{
  "encoder_arch": "vit",
  "model": "image captioner",
  "dataset": "rosettes with rotational symmetry",
  "train_examples": 97500,
  "image_size": 64,
  "crop_scale_min": 1,
  "horizontal_flip": true,
  "translate": 0.06,
  "color_jitter": 0.2,
  "tokenizer": "word",
  "vocab_size": 28,
  "encoder_norm": "rmsnorm",
  "encoder_norm_position": "pre",
  "encoder_activation": "swiglu",
  "encoder_head_dim": 32,
  "encoder_fused_qkv": true,
  "encoder_bias": "all",
  "encoder_qk_norm": true,
  "encoder_layer_scale_init": 0.01,
  "encoder_parallel_block": false,
  "encoder_moe": "expert_choice",
  "encoder_num_experts": 8,
  "encoder_moe_every": 1,
  "encoder_expert_mlp_ratio": 1,
  "encoder_experts_per_token": 2,
  "encoder_shared_expert": false,
  "encoder_patch_size": [8, 8],
  "encoder_conv_stem": true,
  "encoder_layers": 12,
  "encoder_width": 160,
  "encoder_positions": "learned",
  "fusion": "prefix",
  "label_smoothing": 0.05,
  "decoder_width": 192,
  "decoder_layers": 12,
  "decoder_norm": "rmsnorm",
  "decoder_norm_position": "pre",
  "decoder_activation": "swiglu",
  "decoder_mlp_ratio": 3,
  "decoder_head_dim": 64,
  "decoder_fused_qkv": false,
  "decoder_bias": "all",
  "decoder_qk_norm": false,
  "decoder_parallel_block": false,
  "decoder_inner_norm": false,
  "decoder_drop_path": 0.1,
  "decoder_positions": "learned",
  "decoder_prefix_bidirectional": false,
  "decoder_connector": "linear",
  "decoder_tie_embeddings": false,
  "residual_init": "none",
  "optimizer": "muon",
  "muon_scale": "original",
  "lr": 0.012,
  "momentum": 0.9,
  "nesterov": true,
  "orthogonalizer": "polar_express",
  "adamw_lr_other_params": 0.0016,
  "grad_clip": 1.0,
  "steps": 5900,
  "batch_size": 64,
  "epochs": 3.9,
  "lr_schedule": "cosine",
  "final_lr_fraction": 0,
  "warmup_steps": 290,
  "weight_decay": 0.02,
  "adamw_weight_decay_other_params": 0.05
}
Rows from block 4 of the image encoder of a small image captioner, named by matrix and row number. Rows with one number within an expert belong to one neuron, the router's apart. Each number is 50 + 10 x the weight over its row's rms, rounded and kept within 0 to 99. All counts start at 0.
Before each expert's rows are labels from the 100 images, of 14976, where the router gives the expert most weight on average: "lies over" is the class under the peak; "colour at peak" is the nearest of a few named colours to the mean colour under the peak. Only what is clearly more common there than usual is listed. The data: rosettes with rotational symmetry. In brackets: how many of the 100, against the usual share in percent.
# router: router (encoder.blocks.4.mlp.router.weight, 8x160, trained with AdamW), inputs 80-159
# gate: expert gate (encoder.blocks.4.mlp.gate, 8x160x160), inputs 80-159
# up: expert up (encoder.blocks.4.mlp.up, 8x160x160), inputs 80-159
# down: expert down (encoder.blocks.4.mlp.down, 8x160x160, transposed), outputs 80-159

# expert 5
lies over: backdrop (88 vs 54.6)
colour at peak: purple (32 vs 1.8)
router.5:42 45 44 64 42 47 52 45 46 29 59 56 53 56 41 65 51 43 52 49 35 48 56 52 44 67 44 54 39 68 63 65 40 64 42 61 66 40 62 48 54 64 61 59 47 37 62 53 60 63 58 37 61 51 53 42 38 38 35 51 57 40 43 55 41 58 65 62 61 63 68 51 64 56 61 63 58 41 73 58
gate.0:52 56 58 53 78 61 47 61 72 39 65 40 63 58 56 63 50 49 56 60 53 66 62 41 43 52 47 40 55 59 38 58 53 50 52 54 59 53 65 61 69 40 35 34 48 68 47 46 40 53 41 53 34 53 39 41 58 45 49 54 52 64 56 42 61 56 45 40 53 49 48 69 51 58 41 49 49 64 28 47
up.0:54 50 61 43 63 62 53 58 40 60 57 38 41 27 59 36 45 50 64 53 71 51 52 73 60 47 57 52 63 49 51 35 53 57 66 41 63 33 44 36 28 39 55 55 48 51 79 43 63 62 41 42 60 31 69 45 55 44 42 31 45 43 33 51 36 53 63 57 61 56 35 67 47 52 42 62 61 52 59 66
down.0:66 65 62 46 39 46 61 56 69 41 57 44 63 49 46 48 45 37 48 60 42 37 39 49 42 54 49 48 42 53 43 39 52 37 59 54 58 65 68 43 55 40 41 47 59 62 45 51 40 41 49 52 42 57 53 34 52 40 53 75 45 61 36 41 52 55 36 56 59 42 52 46 39 41 49 53 52 45 60 54
gate.1:45 35 42 33 36 47 39 36 75 62 50 65 57 59 63 57 35 47 65 27 40 46 60 74 50 27 57 60 64 53 44 62 65 43 47 51 63 68 44 50 46 48 35 49 54 65 50 56 43 32 34 46 55 57 32 53 48 54 33 31 51 43 51 41 47 51 46 46 53 60 37 68 60 39 64 40 56 53 32 73
up.1:56 54 41 35 43 63 47 64 54 47 39 58 42 41 74 71 51 51 33 39 35 36 54 58 53 38 51 57 38 57 51 64 56 57 36 60 59 49 46 68 48 38 14 51 49 51 59 66 53 46 48 42 47 52 31 39 66 45 46 39 60 50 56 48 53 46 47 65 49 63 56 46 58 55 57 54 53 60 36 42
down.1:62 49 59 33 47 54 46 36 46 42 50 53 51 52 38 50 36 52 31 48 36 63 60 51 51 53 45 47 55 45 54 47 59 47 45 60 50 49 25 54 49 62 35 52 36 51 71 49 58 47 45 37 53 72 38 45 46 27 53 56 44 56 59 58 49 49 55 60 60 34 44 49 35 43 55 56 49 59 56 61
gate.2:55 45 49 58 65 60 52 46 62 55 60 34 60 29 51 65 60 51 49 61 50 42 67 45 51 55 24 44 39 65 38 67 42 49 42 63 47 34 36 61 53 48 41 36 60 36 41 47 52 50 44 59 33 43 43 39 50 46 49 56 51 67 53 46 49 44 44 58 57 52 61 53 44 44 48 51 40 53 57 57
up.2:44 57 72 60 37 64 66 50 61 61 32 36 57 62 59 44 51 40 44 50 50 47 41 47 48 68 54 63 46 45 49 56 41 40 50 59 59 40 57 46 49 69 57 61 29 48 53 39 60 63 61 51 58 61 65 53 49 42 46 39 55 31 63 48 49 43 58 30 73 54 44 76 73 52 45 52 49 51 63 42
down.2:38 53 60 37 49 55 41 24 47 51 47 60 41 56 67 50 49 57 55 41 39 49 24 65 53 52 47 59 41 45 67 66 54 41 51 53 37 43 49 72 34 60 73 65 46 49 61 57 44 62 48 56 57 63 42 41 42 40 41 55 50 43 48 62 52 40 44 64 63 46 34 51 55 55 56 49 47 42 56 44

# expert 2
lies over: rosette (81 vs 45.4)
colour at peak: black (94 vs 17)
router.2:46 49 31 56 39 47 53 41 40 35 48 50 54 48 33 48 47 54 40 63 32 56 55 47 42 61 51 37 36 45 70 56 58 55 44 44 66 51 63 71 57 67 67 64 48 47 48 53 61 55 75 42 72 49 61 33 34 45 30 56 47 37 44 58 43 54 73 53 58 59 66 45 54 62 76 53 60 35 68 53
gate.0:65 59 41 48 55 55 64 38 65 49 72 67 59 75 48 46 51 47 50 46 31 49 50 47 55 50 50 47 47 56 47 48 54 51 37 43 30 58 50 42 49 51 55 48 72 58 61 50 55 31 38 59 36 52 40 50 46 37 52 29 39 35 51 47 48 68 60 49 53 46 51 53 48 40 66 54 39 31 75 42
up.0:41 55 36 46 47 67 47 55 66 56 55 58 49 65 53 50 68 50 45 52 44 54 53 45 53 43 43 46 56 39 49 53 50 43 42 56 72 50 51 64 47 50 54 45 60 47 62 61 37 47 44 61 51 51 44 28 50 44 60 45 40 37 55 43 51 60 60 51 68 44 44 39 34 58 47 75 66 36 58 40
down.0:62 55 52 37 49 36 45 31 59 44 59 30 65 46 45 49 38 43 65 55 44 57 49 45 40 36 48 18 41 56 37 32 36 52 57 39 60 50 44 33 54 56 25 48 60 44 54 43 65 53 58 38 45 42 32 26 41 70 44 45 43 57 47 42 66 55 46 50 60 53 59 51 44 50 25 62 44 49 53 54
gate.1:37 51 37 50 47 51 39 54 58 48 46 58 70 31 67 52 46 64 45 73 49 34 66 66 54 43 33 68 60 65 65 68 21 46 33 42 61 55 63 30 46 48 47 50 50 49 59 55 54 56 45 55 68 49 46 44 52 42 57 59 65 59 45 47 54 57 68 53 48 38 48 47 59 45 53 50 55 66 48 50
up.1:48 46 41 53 51 49 54 42 69 51 56 65 55 43 46 55 59 57 48 67 42 57 66 48 58 30 38 55 68 82 67 53 53 47 36 51 61 61 64 47 47 43 45 50 45 42 53 47 66 56 38 62 46 53 47 46 52 46 55 67 50 62 52 46 55 63 51 57 44 66 54 62 59 36 42 56 54 53 52 54
down.1:53 50 43 46 56 55 46 66 50 44 50 45 60 37 59 45 54 35 57 38 55 42 46 67 62 54 51 66 47 23 38 39 65 62 82 40 33 58 53 53 43 56 45 63 56 54 55 47 35 47 50 53 41 55 43 54 63 59 56 45 79 49 59 65 65 42 55 42 53 38 60 44 53 51 48 44 57 45 58 76
gate.2:57 54 53 41 75 47 52 43 37 48 57 46 51 51 63 45 69 47 32 56 48 47 36 46 67 54 58 60 40 46 52 30 49 42 49 44 38 59 59 47 44 39 45 42 52 43 76 52 43 50 69 51 59 55 52 43 54 52 54 40 45 54 57 36 58 46 44 51 56 67 46 38 60 32 49 36 70 54 43 49
up.2:53 47 41 47 73 50 52 43 53 53 59 61 73 49 43 52 38 42 50 43 24 47 23 46 48 54 57 54 46 50 66 40 59 49 58 51 55 61 47 66 28 60 53 40 70 60 49 38 43 43 53 39 59 51 54 53 50 48 57 62 44 49 56 51 52 48 36 52 37 52 48 44 42 59 60 43 56 45 57 59
down.2:51 41 51 64 50 44 57 58 49 56 59 47 44 32 44 36 62 64 48 43 48 66 53 34 62 58 66 44 45 47 47 57 61 61 54 30 55 58 67 60 52 45 58 51 35 39 47 46 62 46 37 55 66 56 53 53 63 56 46 28 48 28 57 51 46 35 53 50 46 52 80 48 64 53 53 49 47 46 47 67

# expert 1
lies over: backdrop (98 vs 54.6)
colour at peak: brown (68 vs 40.9)
router.1:51 39 39 64 34 65 57 48 34 37 44 41 45 45 36 50 43 45 53 64 50 54 61 54 39 65 47 54 52 37 61 62 41 55 43 59 56 52 70 65 56 61 62 55 49 40 34 68 52 48 70 45 68 48 56 50 38 40 28 60 44 36 39 72 47 51 73 52 57 69 63 62 68 45 62 61 60 57 60 57
gate.0:45 39 52 71 57 44 43 41 63 41 53 53 56 61 48 54 37 57 58 44 52 50 62 50 53 49 46 55 54 37 47 44 54 62 41 44 44 77 56 42 55 47 59 42 57 61 85 65 44 34 55 41 46 61 51 45 48 50 53 55 43 52 67 52 72 34 48 48 27 33 58 55 36 56 40 48 60 49 33 51
up.0:62 54 46 36 51 57 46 65 32 60 62 48 58 33 27 39 50 55 37 37 58 60 59 49 46 44 31 51 42 57 55 57 53 51 62 47 48 21 55 46 40 66 40 44 46 49 40 35 62 56 50 63 39 68 62 62 40 54 42 39 52 33 56 51 45 78 47 71 66 43 46 63 54 39 43 49 34 38 34 56
down.0:45 43 61 44 60 35 47 51 63 52 66 36 36 60 51 52 54 46 33 32 51 42 57 51 47 50 41 31 42 50 44 45 33 46 57 48 46 46 40 69 37 49 40 50 42 39 43 47 44 58 55 51 47 26 67 42 46 41 55 53 49 42 54 48 37 54 61 68 52 43 45 55 34 44 69 46 55 51 41 31
gate.1:48 31 45 36 50 48 46 46 53 51 37 39 36 51 43 52 51 45 51 50 56 48 36 46 43 42 53 49 35 58 66 43 47 33 58 40 48 46 48 45 52 48 63 56 46 55 48 48 60 43 55 55 51 55 50 51 43 63 50 60 54 28 50 42 54 35 34 60 53 64 45 62 48 66 44 49 46 46 54 48
up.1:60 50 51 55 62 74 42 73 50 37 42 52 54 42 62 59 66 52 56 56 56 41 39 52 37 58 44 62 50 59 42 64 48 46 54 48 63 47 63 45 52 46 58 49 76 46 60 32 43 57 56 66 60 60 41 45 52 44 70 61 69 65 36 60 51 64 40 48 40 45 59 51 33 58 33 57 41 44 40 61
down.1:49 43 41 44 49 48 50 53 29 54 49 43 45 51 61 41 70 39 53 55 57 40 50 47 40 45 37 65 54 42 35 57 55 29 47 42 63 43 45 34 61 54 46 49 36 55 51 37 61 54 48 52 46 49 50 42 49 39 53 30 43 39 52 47 42 47 50 52 51 48 54 46 63 57 70 44 54 45 49 66
gate.2:37 49 48 42 49 58 58 46 74 42 54 42 70 50 37 42 44 55 44 49 55 35 52 56 40 44 65 47 46 41 45 52 64 48 61 40 56 52 47 73 57 52 36 60 50 37 49 47 58 59 26 42 37 52 47 48 58 44 53 49 49 55 52 50 55 51 55 32 55 43 42 59 50 63 41 49 26 64 46 59
up.2:68 55 46 35 59 49 57 27 41 51 46 64 38 46 53 56 51 45 59 56 49 61 66 46 58 54 53 34 50 47 53 61 47 54 54 50 32 47 39 46 36 60 83 57 47 42 38 37 45 51 48 61 58 33 53 53 61 51 40 49 46 47 33 49 39 40 38 74 47 55 36 51 64 41 62 64 53 41 61 61
down.2:45 43 31 58 46 51 63 52 45 42 41 71 38 54 52 55 58 62 44 46 60 48 45 55 58 42 65 56 27 44 64 53 50 24 57 47 77 43 57 49 37 56 44 61 68 56 43 48 40 55 66 55 69 52 43 56 41 42 60 64 52 49 64 44 53 50 49 46 57 52 48 45 41 49 27 33 36 52 55 46